From a checkpoint of a small image diffusion model.
Model: 4.24M parameters, 32-pixel images, norm layernorm, activation gelu, moe expert_choice, num experts 4, patch size [4, 4], width 192.
Training: adamw at rate 0.0023, 16100 steps, batches of 384.
Data: trained on single printed letters, digits and signs in grey, bent and noisy, 197500 training examples, 31.3 epochs.
Rows from block 3 of a small image diffusion model, named by matrix and row number. Rows with one number within an expert belong to one neuron, the router's apart. Each number is 128 + 32 x the weight over its row's rms, rounded and kept within 0 to 255. All counts start at 0. Numbers have three digits each. After the name is the row's rms in percent of the matrix's.
Before each expert's rows are labels from the 100 images, of 14848 (inputs lightly noised), where the router gives the expert most weight on average: "colour at peak" is the nearest of a few named colours to the mean colour under the peak. Only what is clearly more common there than usual is listed. The data: single printed letters, digits and signs in grey, bent and noisy. In brackets: how many of the 100, against the usual share in percent.
# router: router (model.blocks.3.mlp.router.weight, 4x192), inputs 0-191
# up: expert up (model.blocks.3.mlp.up, 4x192x192), inputs 0-191
# down: expert down (model.blocks.3.mlp.down, 4x192x192, transposed), outputs 0-191

# expert 1
colour at peak: black (100 vs 50)
router.1 125:191080113124126090128137138145127123119168175093132114123131204120168074144105113162147134109120124157112136084084138126119014109079127156138148123112114159175122141101119104184064086114160184119147109108092100132126139124178142178208090116117093141117106136127157181151157169159171130157151138124109193103089104161135172168185161096123090121154146123121178085144083158103140145125083109117098151153117131112119099175108105085109100088087152142159158212099086114173123127128098097144103156122132097112100162167108091155112134141077241073078120136167129148121146111194103140103
up.4 100:161164169118104109136127103133151124140138132122111216119130110083156077106105099113120113150120191126089123182162197123115151098136117146148169046108114109149111086119114148120053110078175103145127139131132150115143107109138160139192086156142146064106107080156166093164120161111146120168063194147159156126115036095153098098090170123190067171085133183193168095099129101132095083134159116155101156119154142141122083082188104087125096107131175114090167139117154176150117122138137126069132183147127095126124072134127171146173102088114159175124115116148108161126174120154157165161
down.4 087:103126182129191121136130165150157145117102130128162104129062186102118128169162181170139142075097097127098138144095108096170132076122099172076123126155107150161163184128149087098122132104111147163058149124158147112108088129119143106118107131094117139071155170189113116127100105132125162145135111098108134160147131182173123157156154114057106139137149173122167108175110144154123076162080120113215122182098137114152058143117097116103154142188097079171119119169076143193168157151108131101136160105135151042112115172121137134106131171141174106113112111066186063148076167083129072129
up.5 098:043141098102095167120141094096132121155117143166160123098058161119149121147188159142116163123148150105103175181104125120092125176133124110115111103112092123152093069116156140090138121097147110158113160170121112103140149036115118127138172137151112095128162119189121091113103064134072085102127113159123114174153128150109155088066133155159112168140126114155132159115170090145166139121156140075154164148083079126126080066152058128136080112112129146088127127108120230133100122191122149128146176233101090096164112164144149100114119094168132166108198100138144108140129128132164146047
down.5 097:114133148097125116122141097101175105145094116087070093109184094137131153195133116122094111191208089170142079090091208130147115136112178123077103100130113083129125142144084101132165081129133164122054129126190151141027118130150127109157121145110117159120108126108144180133164170199156146160055064087152136153096162170115118156110109140160056110157172191131114109094087104146164139143197070120157088129126081125096165153109200124114123163167145097161133113124149124129166149108095139110127112135123122145132089141128083135137186137158127128132138126126164171125075138204130116116
up.6 078:080179094136155156171073114090160114144136169081128118150188139174115184083068165091131151104151155119105134145140202155130084143109081089143161181142106136135159203085115209146074096080146136141110117164130136102094124130134144089129088098111197135148131098161136125110107107165047143134118192117144080136105093085181102094121142172086183158118097106143162138127105185094143125145094127109148103143089132125114099101157133159087132144125082113163173203155108196191092111200089150155130109130107149105159087121138117116127126165095159085139132105178110107117182135132160098142
down.6 087:117124094115177132174136112114106225123076131142116174143146126116146110159166118203122139122103123114160094129119093113121160094150222180102132153147133108117100097105132089114155124176123081095149116088173106096119124112139154160098165153136089145158195195139161138128109139114186097141193063135165195071151138192107149186111114054134147089121064126085116104138124128181111105126106093095117128180138109157115149191105144152151120097141151135133102131137142086111117135049160127109111145050110166110110169130090158093124148076138064071137128136137170158141082108184119130108
up.7 112:097095086151180085153120114129126103134109160096148171165113128117091139151141119053161092134127160143099153139123146163132058141114078113142197102078098122150087124134176140099115101057078100150131146065119164100160168146103177136110186121090157141129113150173165150135142079113144090139066136150133131125136101095108128132137124098138087127121139152110129135058128164062112115119174163102111184145130151117160085119156176153184204143194161198099058133161080178113121108131156178162134063118166084126142107132086146109102178170125133112068142149097123198116164111182118123095
down.7 092:116125153165133196146099105165141175105205088103167133118130107057113139132109012144122108107094139098066138079124143091154133154131095137183046123130171117118134107124156132103132159119122183128089117137071180176108108096117096072127091153197096127114115143172168114121188193132110138165147137135084133179112160115140076110162124141122114129112171142115185134107122141086098104144123163079185097084113164097120118097145149133134165159121110169108119138113152073179175115120165089110209105167071164142055118139147125131095125144095129162150146128129095093109168145084137171140
up.8 061:120090132103111132158116126140107080103131168143160116168143129120146144157088156125152185127170130123091089156129088159123098124104103146150184141116135103159143177091137180128000143102112161060059129151214161155143126133074105144115091125190131175152151116139135140170191151167159127161114172135120198114142124091150069150144137185127159152088152126133164098120109145131133129113102142129122161217113154126175078162171134132135142127092102116157103201090129120130131090139066133188135118133102144132155146112121137158106133105002121123123106147118143091157132164142141097092
down.8 089:143109104117177122127138096134134155116046172136126135110112069106135100126151098142128144136095125138213161142177170147170151139196192158090117131198089058130126158081125138106081172095127108091145125130194087155191135129184152114150158164107133121111150095091111172125155113104096129164164129190190072060102197099124112122136146097113114098086067172087129138131080132190184116101137061085093117154122116091125199138143124160147130117127141076155122159132116115100136102131126133112082104075126099177143192120091151124136132087166164095123094135122137125074144080133108120138
up.9 081:198130089136159145086060115168119131132161125138155132129131161199165173092150136212105153143107103130198113160121103139132124165130184101122081191130088132099102131155155125164157098139122118118085117154142126151108171112155108160094115156181115200143188135107078127143114123180122143078155076141110146141197127107104128149138142106099196097156138099154141172178101087122085118115156138155111139117188139141152142132132070157165097126122056181074071129081187097111094088141163104140078158095132123173156177092126157143123146117100099094151116082110071101072127141111150069091
down.9 077:094157153087135094126134073090107096107135130119121140160122104115156126082109123077152108120113096143091122127162074046141142153136122103189134127123154183119143098127177151140093147139141084084145164125093130070137149057082101107131097158152140104111080143193135079091093148137087075150128072150088151102037096089135099066136138146109134124151148112162086128116146117137162145116048061123123113090114151081113131131116123062153105092118151140143130146127066164187090133110124117103108125186064210121084118152086075120187098131120090127120130149174157179172126185182110116134
up.10 099:118108090089091112194104168158101096128104124169145146153093091137181079104134143169149089166140120113119043190167142126091137156156148172090132160154115094128070115140107144154102099147115131155149138103116156132132094083129120149095164149105112160202133209097128119156108165183139141146163081157159107128178185153147104184071133142206088194107161128147118112159105127180095060107151122130109091153137190148151108115076082113181093152105157130074144120133142115090174153119108119160133126103121182180085133129168102108122084117091130153139113090096127058194121165115094101098
down.10 092:139107092139150073101097129176055103150169159161118183108148151176125120163132147140179120131091127190160112140139164112140114149198089159092164158142091150145130126145139104096133099114116071166118161131094130137112216137152125143130139095139145090086143121175127137097130138177132151135175141217124056044083168136160096154154099079136190090072152178117123147125140110097098099117112177107101165110177133112137165101146158142087176147141127140132167110154114121166157107112100139135140046077095123144099134148127202177110132125108109072091115131162105111169125072176054103120
up.11 093:149122112165062165163070122107158092151139130137130113128190156145116101148155119143141103206124111088133128150138126124087130146180100154082070177174061080111108089174158152143157096148108138156147123190113104148125126121148156168093136129130116168155072181145154104092107108144084160133146104128134108129115091124157153067090104103083159148088160137078171146140126128181104122172145094103161156118161127138108158094094117143132118113172153131099127096103194096130035151141078119106093171206181124075111115167167103108113066125102168151148113075158120116176181061153106176071
down.11 088:110124124151106169149107116133155180130098131080131119114098152173150132117118082085103128177158132150142088087108106133120136115150159167130146092108110151096134128160111155144148186106084115110121148135183122091091092105157073107178124152100134191109167121150130139107107178129138162102109123168113159000083167155157184157164144093116148132077053175126154085115154129089115170141095070135162108101090087123109081150112123132123075092127158148124165172070118114178157138093081128090162109137084204169141087139078095112146154169068136148173093145122140170126121155145108111141

# expert 0
colour at peak: white (93 vs 33.1)
router.0 088:164123086137158127074167116135198119086107084099181120121165104084051130125141135087165093121108090133115130108154091109107210124162097101085129178121198090061114158245138143019188138139039117094133065117136160149133114184068167159087172142138126090117120137134069115150139106117156180104104107118138101109154131126116126116096155095118127097098095135080061145156132132130113153082131152153137150141153142074103166138136146145206164147139128112094077105132127101123123134124151170102137076120127122129121091110122163133154136143137063141134135136104100100121110113119135158148
up.4 090:098087139117102140090107111133109107156163067129177134113113115131185128159134164144098070203123108083146104210099133162107127113099136103130136157149099145124124126148130073087146106143134115120114108211126073091146130170138140128112108109081164162158083127133160120084134090139177167123109098069157134178118145202136129141121140138103148116076158112172119206127168187160135175123099199110185118149096067167115137086135128137107116174093101121100138134190063176150095059148102166099157149171171168068130119136134104138111152119127144110167122135167175171134190075118088179139
down.4 082:151141088134117102166060139096173136128095245118117114113137130160069137139135159105121193147140130139088114078197116198146130146147142150136117092105119142117104134139132110122128165113167196150077131127136142114116116198121166115190129128098110126074202165142115092141143096104123147126148130097089154165109089135146129185107108090153194110142100103112145092115096104122157108091122120069047121152152144140106111162185102191149130090113033151160062133104196161132131162096158116137092139121092183174163173132156114117098148086117108114139077182108084127157126101104141118104
up.5 092:126095136109081074100130112118144122140130117131148157129099113113123145143107128197130169125110116149142091164157056088109106139160154099152123161188069132111120104154157124099109133165127112098126152096115074134172117138137125121142070132124142159167108126113119183127203100178113146113148118111131159107188129139102173158144114141097131159116128128104152128139104128097179192106060117197157088103096136142140142108141140097112110214007082083191155150137122080136156101112101107134083117082144105142145170144080143173161159142105130069152127150148129207156105118044059108208
down.5 093:148109134139168133128103063113191155145132084086163144125097116100170155146121162123149122164095153114133065153136117111153124158105201132078175097172131137117144122143161100197112119088114070087089094116114188105129116127139096136185150153128138132109113109126137116128134084094132125123112061105135140122120247123126095173102133124128073133104076112106122109150158178140131156158147127118179131094158185065122112188100151174141140096134115113117114110116082082169145129128140156147204174132134150113161191091071125022121174075119151066113084158109184146087120086152148140137
up.6 102:093118230146110191099066105113088097139107112144137107106108156161125162163126152107107171114085178117138160118091158138107100104104118065118111151094099104181163178116114124095084138165157122201182159139106122122109111157152089080140134108123109149091087175166124096121066232147137086136102133102126148209117098075106060081151120126153074105142187155116098147115140080142141081164124138100147118108114108193159130105147149106116115130125150184154179108193109133100127121154084139103123125173147116124169149149159113087112142170115136145117131117181109138193135138132206173099
down.6 106:162142152130132141119151115106153141169126166157150098169162149113106101163138171095179194177130105175183078111167136143108133126143137090084135147111146164117128141116127116187155087113150110090085128117103102143124134135136124160160105074090161071103172129107157189143128193163138162165102090104145098129138070121124152180161132125071168104077059162054143125146126122119168154116210069156111129163155102117122134131075129152086129106107110087159100036109183110077131157098185160120172111129189157103129119094140181128136204115132113043139084151078167140098121126130110128115
up.7 091:167094141147100107106111133051101122123107100129138133106118154124174141134079107098141124124076123143163151054055186146161080116148122149109113092144116145156153059093104108147119179133174155163132139152111104178107146087085165116150122119119118119146105164130141095103113176093135061195101127185110125143086153173205127162187124098166113109168145191149140127055111142139170077120193137117111087116114154129110108087080175106118092070162176109141149141086096150093151087125119139160197094079078116188119155153133131111136062170109132147082110134191168136167132153085119124124
down.7 095:118141143126113176147100169207189134094126091128176141095148071073068088139082089192129134109066103077057143135174148127093131177134126124156154095071137083132119154136150129076128167158121104086150160116134157109113107112116079138123121151121089097093103125169098108196133069120131111114197187106136065128123092125112119080145118102125100093115170082120159094111161111086103095071107168097160194123166162099121111089156116151143158090109154146158104160136132084167156123105141130142114102172159106190143114131174082169085157123142153198145151167101106053152078115126129127120
up.8 115:130144100116164211174146114139148116170140159125096122148116119147153129115165205139084186151118108085127115124106080112170113118125123107110056084152052123197093130060130151132132131081148150133140120133103168104113185140144168107117135104161105150157198072136127146138112142140034091125122125128084135139153159116188185100117135086184133132155156058113130184101098141129160083118147095107115123090168131121133121125133167141133091136112116113103099196176122167118103069173099125148143156149080108153152090113151185098100028132126160125070169080154108153167153168163164116124
down.8 112:085145109098146153142096178172142113112139153125152115102057126115169111104135110152138121095134171111112099155142116184142088151128163107165112129127199169093147150122112145168109119180135154130161093155178131127178149096187105154109108140096145179156083179210141112180147083119197113097160188133205139168132167125103111154182121130086160175063132126118074125142159136106129147114096162113157187234063086162125130139113072130116086127053141193121130121087090169116087162146157157121107151138157142098101180147107129163118142135148132131083103136119075116175120112101104142098
up.9 092:117068125112081123122080099169159126136126122086177169172136091129117124070099105133114128137049169139138131155122148157122160122110107108164145112128118106146093102126173136137094113124162069122164151101180096121107149098079103134196083105143127147178153071110175112175142091098194121125119145087097139104194092128151105150148160112105116139127152130105145107164068148183132186135109093140169161124085091161195136058158118107095118196170107191185143121186114157125117120166126128101135103084125126138112165154066185122072059155136124114073198110135180137168111164117110168090
down.9 079:121103119123152087152132177115148181167160160105135083124156075136175160172162122104110128145162141137179117101140143102183129155129138164115122121117100209119151101138151161140102191142116064111130161155130133104088023102100121153122095070132161120119160113067107060128084123135110162117121138165087138062135057134156158175184116118156183150115124098074148096105155099184125136078098132108100132135151105133133146160164134113142134173119143099188155159097151166081189127084103186181102111177144123126171148163111080122137089125134190113137081091159047153136123136183127132093
up.10 086:102117110121153130096153115145112093137155089080123143107073133091087096152105143135139108132142163070126098108082108065137112089187117184094173108110169142152159074220114126157135097136116114162143241141177163115111155159099149138184069137119099130086142129118123094113102106125160105099120123066097164121097130126141117146145178101119111141178148169151161160135129096091205141078183057083127168111165138133108163091055073104121134144145151133105106108169166056069159145138158170123096165129120159133137197108105125151146095142087119144174162128146130124124072151083091129113
down.10 090:132139136090123150162123144121171141092191108129110109045137132151160148116181081131166088144115082172123088187131146083126115180069116116087115137154163108137142143146163121148110134204110139149116084129154128153151106104106141119064115122125111158162060086116152183118126104135165157170133131169176052099208149082110110109143140155136132113072193104117137095103136149097077114102129195153148135152092040184160120163097126099061133192090155168108186186079076105183073124159082106112143108094148154168120135104168112130104165130106155158143127104130133112127149124155107127127
up.11 094:103123150109154182147193097140077106102133109139128169120112127073111133113056170109153178098147158111171073096086167082115114137166128142144158142102177139101152106198133152157136178084098139157135160179132185139149173170080089134171140137103133099117146147099126151113135095091186117125169178114070160120099100113129114092145223162124185151110107143088156135144105123131170108115110115061138120148135155145118151122112131114110157123124069113110118118134206138077148127142151107145098170143131189096184139089087069072105144105119124122167103114149183138062054115045112090129
down.11 095:154138101072072143074106120098132158114108092112135106110138136169124128128205109088107135152092108083085146118107191179113167159167145048083103144129138129090119123133121093124130093093165125146115133090171143125063147116140101129080079111171124202157092175143188118107131122184216131143079135129120110139147114204132129138142077139145129146145153095143135160085117122112107136121097158163157162158115135092147130153147149081073148152107132135159177117102068147167083088143095138125113140166171128087105108130176149253160159215145141146071136168116098109155159100120114137120

# expert 2
colour at peak: grey (78 vs 17)
router.2 084:062152163133126183170073167108124108179103122164084110127177100154152186100162143138124105155114159116154128190166156146122101135140111073086129174136102161112116134228178157093148145130173134144163167125173120094085112079095141163085119101089157153106112132100144074132125065101093122128115132172127053180129136094141100106098034182100164119111106117172111133127171155146129098187128121108132106131136115196104153115152090174093149150138135108114106001135154135124159189127159114132150099142176140100135101109139170110140142128128078139146114084110137108144117123088171080142
up.4 093:148159119122136127096154135081145118101128208110179138142127143118090124204138162143108088181114184137124140149137109144123074143087086129162155144140098073143137133117107122095107180106075166146142124131109102091122179160138149101086202120078140083150105184109141133106094065149089109144111146062117165192148090116143097066069134138115111112161115124093143175192122200127087096139210145138200122167098146124123072103103129151086124138124156180091094136119137136171095097104122115166156121181152122062068075166157139127157138141133206133108145090142106122116153088179114134110
down.4 084:146123138122164120128116122084148133134216153130101102104097138097112100176160082135139085168147079140176072126100162079149119102147135132139079104112068172127121126142119104154113132144149056155109147137132104177131065162141124113197117161117139107108071049090119123118175098079121121106134128164103134089152128188101169143133153129127149139149098128123107065128176093147200147049158133114172093076135163096119171112122151153166079162121128078164140141140139114136186155066079091092118106168135137214143171114147062128152172117096078105151111130098162161147158164118066105161
up.5 111:135133156108130093138135124080145117154141186163074196140129113064119140137124097142122150170108084120090132167191120081124127150122106122163075137174107121115177095131116093176109109155132086121113150153147099108190065121144111104103074126153096132104158123160163111094142105136148146162079132095173136130119195090174095143155096157114126204144114098092156151123090105121117141107084088138171131157034160117116122229108103137115074157094163105143113158205135077140168117073126106141114104147102157144123172073076114127134157054119128161114148163096191152147133057140092141173
down.5 107:188108103127116147131161116101109156131200106144103110139126132108116084102101115134134114136088157122147094144084125192102127140125134108129095115103107142118079169113088149072110102102137206157087126128088135125118201097104151147142150104098104107061189144137128112158149144139130105144178116131094126159133092118124171075127099111137068090110090152119167118161149093089152134186160091146064167127196074139141150132121133170080106086160120107141084119127227163157103111150121106117121100134087134205101072120160175154102136178098156081055151137098115131174058100046156137074
up.6 118:132077136074104171163100115110106106155141068138073130170189110171168145141109146106086123140118154145172116102128136151073102102170137199165074132140114121125159137104141189138108152150088131105088126133110087140176101122140101137118110142121109139131119156123112110103100118141109100147106143079105144167081058208092117150106113166156067100155153158134123137125043086113133141133106103105171153165154148198159100098146162118202155168117153174145179124133184113108105108173174131140068163131176172163178089071136169096148072073111129094149102105161212122141080157148150132147
down.6 108:116132131186123147151120097174142143062147115188156120105124176110135131115205173166176169118141090098124140168096174127165170127111149083104101135088192074180099120125153081138053128117183136155189108129159127139134168126103172126076123135120175151152181147188112178108072135150201129139160167166110141138153116091161103166095112117137095127085202131141142168155178139154185124082137164061083133129132105142094174136149131113095094111118100150120112075139076136120162141175147122104171161140112117100107193183108079162106086159145145106106076107156087117142138139111087093154
up.7 099:121090161137134093045128128088135122105116131087115192141069125104048154102124147078120180143091090098111093115131177099104140120115173129122153119086137142152179105113104163098118143155144107146169127099069057126110117169115145105092105173193088144089165206162154144165184094135083146168112144078116136137179092151150144128136113117175123106158108116098125137104139141149138034079142100117151115147148205122158104108080161089160110090149167117171103140086164115059160143097166148141149129153109109151109140153135112131144123145124125188199214110086159137166131192118117157130
down.7 090:134121076114184180128119131139179072129092090152155117169099118175097117092049103138131142114096155158092083137135130136095078138176088204114145150107085136108133178142150155150119115158151149115110144130083071121172122133129111076122118144049143115129175187192125157157142039125128225122144134142104105089110134115153061120140120107161133158107189096124122165100023199096149108157101084126202150133154143134092146121192138110086109160093119132126132173156094103087068131165114087132146151128124140126113125125097137179130112138109126113096106123124150189110116102136091153132
up.8 088:144118087052168150121129147151087100147138107132068184157094128101109120169095120131135111140108068091096118132196155099154084120116161118131152026167218110149146126173110118126172083144116151144169136079166167168128111092115109121182153161126167084134170161131159111089115127159158102184173128105181125082126097168120059168132102130209070177133161116126181227096146103097113130153130121105127162136137093084127113158161062125159120138125111112150164124133154128073145137121159165144090130149123130091157114105122121119077149097105119116069176093100135133133109169100112164169
down.8 069:137145078117109134110130128119177255148075115104120091097110148171153105148213160147168104102144137153100152124133132114110147177161065151109136128176107188092102153109149153113136149159126139142107163105115100163138072121162138141136141121106130134171124144097131132093117135152100134114123146191103153000115173117118164107130135118063157123120161103107141105113145120074138126166127112146129110125111141160101088101162098163167108132100114143154106214058131131066082151115113109148086141150121133142089155125092109124107146118127169117157112120133054156096116148136089114106
up.9 105:190078146065121137111113112155160118099083142128086164133007138142131122116099130103133148135143098109128162106105163095109116141095190203118143152114137124137196107125100140161109134168125157121166143140116088131157186172115133128118147165110072124089093185149150133124093098145109167174131162071118158131185107095149099154100103114169144162136229111107142131154124125107110092123104115127133175064112194179106081107119132051149111131165158151144126140067168077059123144111140104117105090156091144123114138164120100188136082125098194141180148111160141151135115143172128199119
down.9 101:157142082149139089103183084139125122149165194150150120107156141120112131145132104152118076134130140186142141113102148207134145119077109117113165215200138136111099113135149102117130112180135082141137122073130142149126124093139127093108173096130142165191046102122116124119087129104194109131122115145159145114141103173125181155156154124101051140080142137152099083154116111120187183161114227202094118151092117154138140163142119144098131119077125099121171136092088087183123089154117153097117156128141152144130172169136100131119145134129102015097088145118100114107218105121100103125
up.10 112:157127169174135099126112089140136083076158086149159112114108155120064126140114123120170131103086153101124104128129166172104097104188121113132150120115181153148178118149109113143074123142074104117120172145178100148158122092074132118126160143145127113166115200132099129162129114097200124109141127187063096135124044145090084145076170191116131118069085151099131081120148146101150171139138167179124124132089182140183171153105108103136122154107135203121167131076114173122168144134137192112119096177149176129139117103056093118196148078079137106144110155083103133085138109099157163062
down.10 140:119146137188145152156119167136162101110103105129152128081151139183130100133080061106127117157052194092069124113165163142111088117157146052156117110166123089080132154125068113196106069184118138135118123161157161126197132126145118106141165132060166130135111145170123099133145098078157130092137204126114105111076135230060138170122145158102167111092146120082080078077118149110137136124126096132154136173143144074152141117126118126114136172088148197162132136086137139141144183103110141139070140139171161102168097170187115119179104107135108124138104106129150145134150112088096171104
up.11 105:116135091154130077150146118160106096136126143174114156174146115085073171140126148093146129076179140124149134199167100129098130103163133097075116185090147138082141161168098147101125170163147099078100136078116165113137172093099117153105153105188142160163096104162197153116137101109109158135092180110165176134155125140169088141163137166079097183100103175124153092088106086117120103137130124085168141091155087175152128089141085171135117165085150099186098111076130146107129151053198161109167174115175194129149128094058149114148158100067132106104139171194105120102144142162141124145
down.11 145:076154131173132195145067149123158120150075155099086108145099139120106132119119082133105128184163145121074136082153193151126067102125098078040090141111117119090116188146092141124124138201141162090119154150128147141141136128148119124052154163112126108227097167115124120102187106120123177095109166090173147132143151156160120150133184141126109176146195183094142108101083124169062112118117117085151106126187121174113134103116137141134074121076132093133190130176127121151088164104138155110165160087110179129159117086095119143168152123140223144120136114153120134140112120141133171175

# expert 3
colour at peak: black (91 vs 50)
router.3 097:091145152134102133135151083116088133144135113151123180125053095141144104141106132124078194113155137110118130129088131121153160132142159151173090050137106089139142100018101106222050129131155062138080188144103129120176138116151086048145150149150124147138152118163145114091092158155112092118143129099131152138118120131112110113085164122158113171141155157136145154092112074131127111108182144136164107091104134152183104098119159086105115111149101154125161255158149169102108048128107130136133182134073143163152151116143077114105102101148146134135134187135125141131136155134120130130
up.4 097:143142122141168151135130117128153101123144114135168145103144138105030108206060163124170079118063160093071128168142137124131149077114110134089088156113154104154196121211161099142116122127099138135093133161157165138130149196125130045168143158123125118082157172126113055084082160155120105073129107099100137096122089142147082114122175128158142131135107121072112115135181124129129184119168142102138109038155153109150115121160139149147132212116166224124109087160101107071174139125147152162124139153119152141122171138110134153136123127093139117177132137161130111140077174109081146081
down.4 111:116102159105154098086116112165095129177189076115099128110142180113170143109114095164092125148154168176146129104042114110135116141148168177182183182140124164155158123113070104131173163168132187146131150098157167203096139140137150150172108111159136113089105130105131119173122124140156158166135093102194176116174139031147091145155102120093139133116112173117198128164153143154155127102169101143168147130137084139105064151092151107110110061161109133142161121104137086093068113109167141125128100126155143090113160061057125113102133156096053156097097122132133115139132064175165126111
up.5 114:125094130143131129073115115123174107089080086144127059179151095100146178160091110161162129112103144080132172171147097109108088149093106149088138133130165102163170126136163132131147205091155124155119159145142074153163110110094147161141168095080124127218091130116176158151137144089145100143146177097091101156171136136126072093079124102160126126042083075129149131145159104160157133153175074108054135131172173182121101168095172208164147113092131203108113140157131089155110108085133184088086133161113120099107109109126161150208111146119127115117147093134097111108165147099105130141
down.5 127:141172145141136154148092133090177154148170134142191139122193153169101155112143059133119175195116162116076065135099169138162078127165143132081128098091129139158137061114145130136090087100119161132131160149149115159147131137127089129154154114065103157177193133143116182146173143159063148140111095151148088108166168146147118199120117117193151095131127132143098122134119104153084106164145035129108088135165185082117109127189173137087138128109112197111171102159197129150117179105118159095124136170096122106205081166081114163150110130135105098143117105133136105104179094166102126112
up.6 112:123092126073122123102125089176104109107176128139121117135153144134193160098147145131112108135152123104161111128083164132109096124128151091136161138135122122087102157123110143157076125148170125162133151110148090092183087100125125204094160182089167137169132125119183138145164150127125141100173193117157156159127106091083086148131033164059095152111149087120188163094115155147117085104119096165131122187181150196183138093157062117100136124133077101130085147069138168125162128121209092158092140201139171099125197125132141059131127154101086145133121098117111172131104088108112096187
down.6 145:099107147112116096108114078110079102123115126105116108128088157173139134199189132089118056151138121151139057085125139171120089127118130104105136152076112104136139109134078109145121143115135164120101163108162179141127064157130119081164117174175121180164093192136136144068126163074125123137107114181148121141112172134096127189162071127123107109137085172089139157102080115154152142127124070107128129141135170087111122098176171117087114173099081153111113110131162161092140155159093115098135174145059164148086061109083149115160128123169094122105083061186150206131157143150190157195
up.7 091:131110041150068183071115121202141113040106142163085095174147153089108097117081184173141124115097067122154130133129058110126097182113139104139137115131191173141129100127154141145090134085057108132161125057152094151112114117092185163103156164131135084139083144107107096144115150107175146117120143077124155158132082142125110102144133150114096123125107105101107135168174160143156142101146132116141153133184175183111085154130135205202115204119138131130126176148123120102114074106163132166072159138108101093134130185136166143169176091122207113157128116091125114138129123124144123148
down.7 101:140162099121150086126148128085145128182134108141113151108121096167162190125165075076111093142166173148142101100165188163151100143106119077107091122124093086149068125108152096149121149099129101130171110147118121086106111104142117153148116141185127170077151121126144114148116167149078079108145138167060070101136136156169136170079133133117158099146148171148101162092119106146168110112127012124076141109148099079128175144153148082108172096117123178134181084107169193154126183138089166140223127109130088115130143118114109149154119101083091111138090108195196113060117126143085130110
up.8 096:109159116118124088128119172104122113133091162148090092171148095083096152109153119096140139116141129137117070097183115147070093126138152107121171137084142140068139134136085155125101098147119117144147186050094182160101152105090168130101115095131079150179097125151129165123190111114112163120143182048148151158139125136171143196176171171112129169116126118136189137119129116109084073098182114092156125103170115138127175116105135148094094174059161083175174116175113120149099148097126190081158171115114152045161108118115156092163194100100142063168094162114116184127113123117112144079
down.8 102:106125144076120126107127114161124141121160130090132161090100112187163087123111175146153111131061115107136162138127119090144185160124128136142132128194113094152117114146122104139102105069135134136152137169169085101115105150104122077139108136121109119054157121158120163164099133108160103100179039145116092099076142098094140050099070092145135112171122065126073132170155098086171136168080177156093113148050139109108116128128158121134162107184090147068071162130093162117130083176083045139081145144104079124108115137150085122108099166163063148141133138084150094118189164151124075148
up.9 104:147114105166075066157128133161129105138088216163126180133117076121146156137131206133148167127106044079085109165115154093100150078111176102092135120153098110124149165148111098145090126129170097138144118099125198131136131095149184117135147083152131169129160064128110180114089153165101147089092119130114092163128123088156101129139128126169091140129115165151130124124098136128171130099067134172108098116147094161190166120165100150129160128074075086167086099179142076177142130145128153133159150186082120136058120146069138097090107178115117143116138082096166205169091164126110159164
down.9 099:108115137066156090177078124161164158117132046131093059143140116115151080105109140158137130125097100125090146101109059119095090143149173145123060100114128169092151147110116134133156081121114118085121129182179109126110130063148058191127166108108125170134137130139139095206131139174167090150176150116165090191153074107082111101148165135089124118134097130129147042104080155115203113069147121154164167161172145143158132122082144103116183079151134127079124123144171119139103107083166139115126079135155150132163100150126172107121166078105110108079121167091138130150119133201152131093
up.10 083:182093069118141175137116121138189114079102146159116103128115214122136145103111145132120177147151097103120100170103116135101092107158086107131142156190104172116114119139178137165139165143135114099114110086171148162087158125100142154181146145121144112165121121090125097132144138170090134128010100127136152138094055089098154186154131160131103123148132123067117126129140154085165108142140131118192152120142110137110143089199134118185133136145059104202070148163110127109082092202195096161089133158102087140136070188126168083160158088106140107153121131072105127136141102105154096180
down.10 080:106123166106208114165064142151137133106144142125164170101118064158138139133169194115129171124093071095174198100134115112084178107152165130136093126080177125124055121119111100091081094096160144124154116101140119165127125107153092113085100138127113134123150125164121202150146131128162099080170179130108124166166138163109098070102159097108141115143196178121170097136194124122087143104069113179151122134081132148125155197145160118098137115144101137095139111156078161103159118137086110103207083133130116192135143126093129130102111173174143148117165148195135162123103164153175047117
up.11 105:131127141200131140165149110138114090100120125102171159130164121124159162107073137120134128123167158159160172125113100141130096156080185149179123172173075157143184161165158154163088176085157100115118159123123125065167088146129134121120102046144160131126112132095112143183116145144092131127085171116154176117066143143096067077127163126098101109140109107142090119144165169115174174089119134110150105170140091193133173128124150129064080072125190161199112136128155146137155087082101101096118097096150144094032136118110149163196166102085119099139114151134170163094174112177138083123
down.11 087:142107154097175150134133088154062084131104091123143080114164105172152125091079142116101179145107123107144107125116087157138103164155165092167166117146164113155172115115180167106135142128103073116173081083102181175105119065085150105116126062110134099142152168085156075125121144081121063153133147203132158085108121144150084155127133101142084128117103045133097158089188123094183143177155136122118176138159122176182155133068166140173181146132115159173171147102135133117123080145125084127131099064111092113126146137105110107086171156146134093090172125150112143088137165133140051188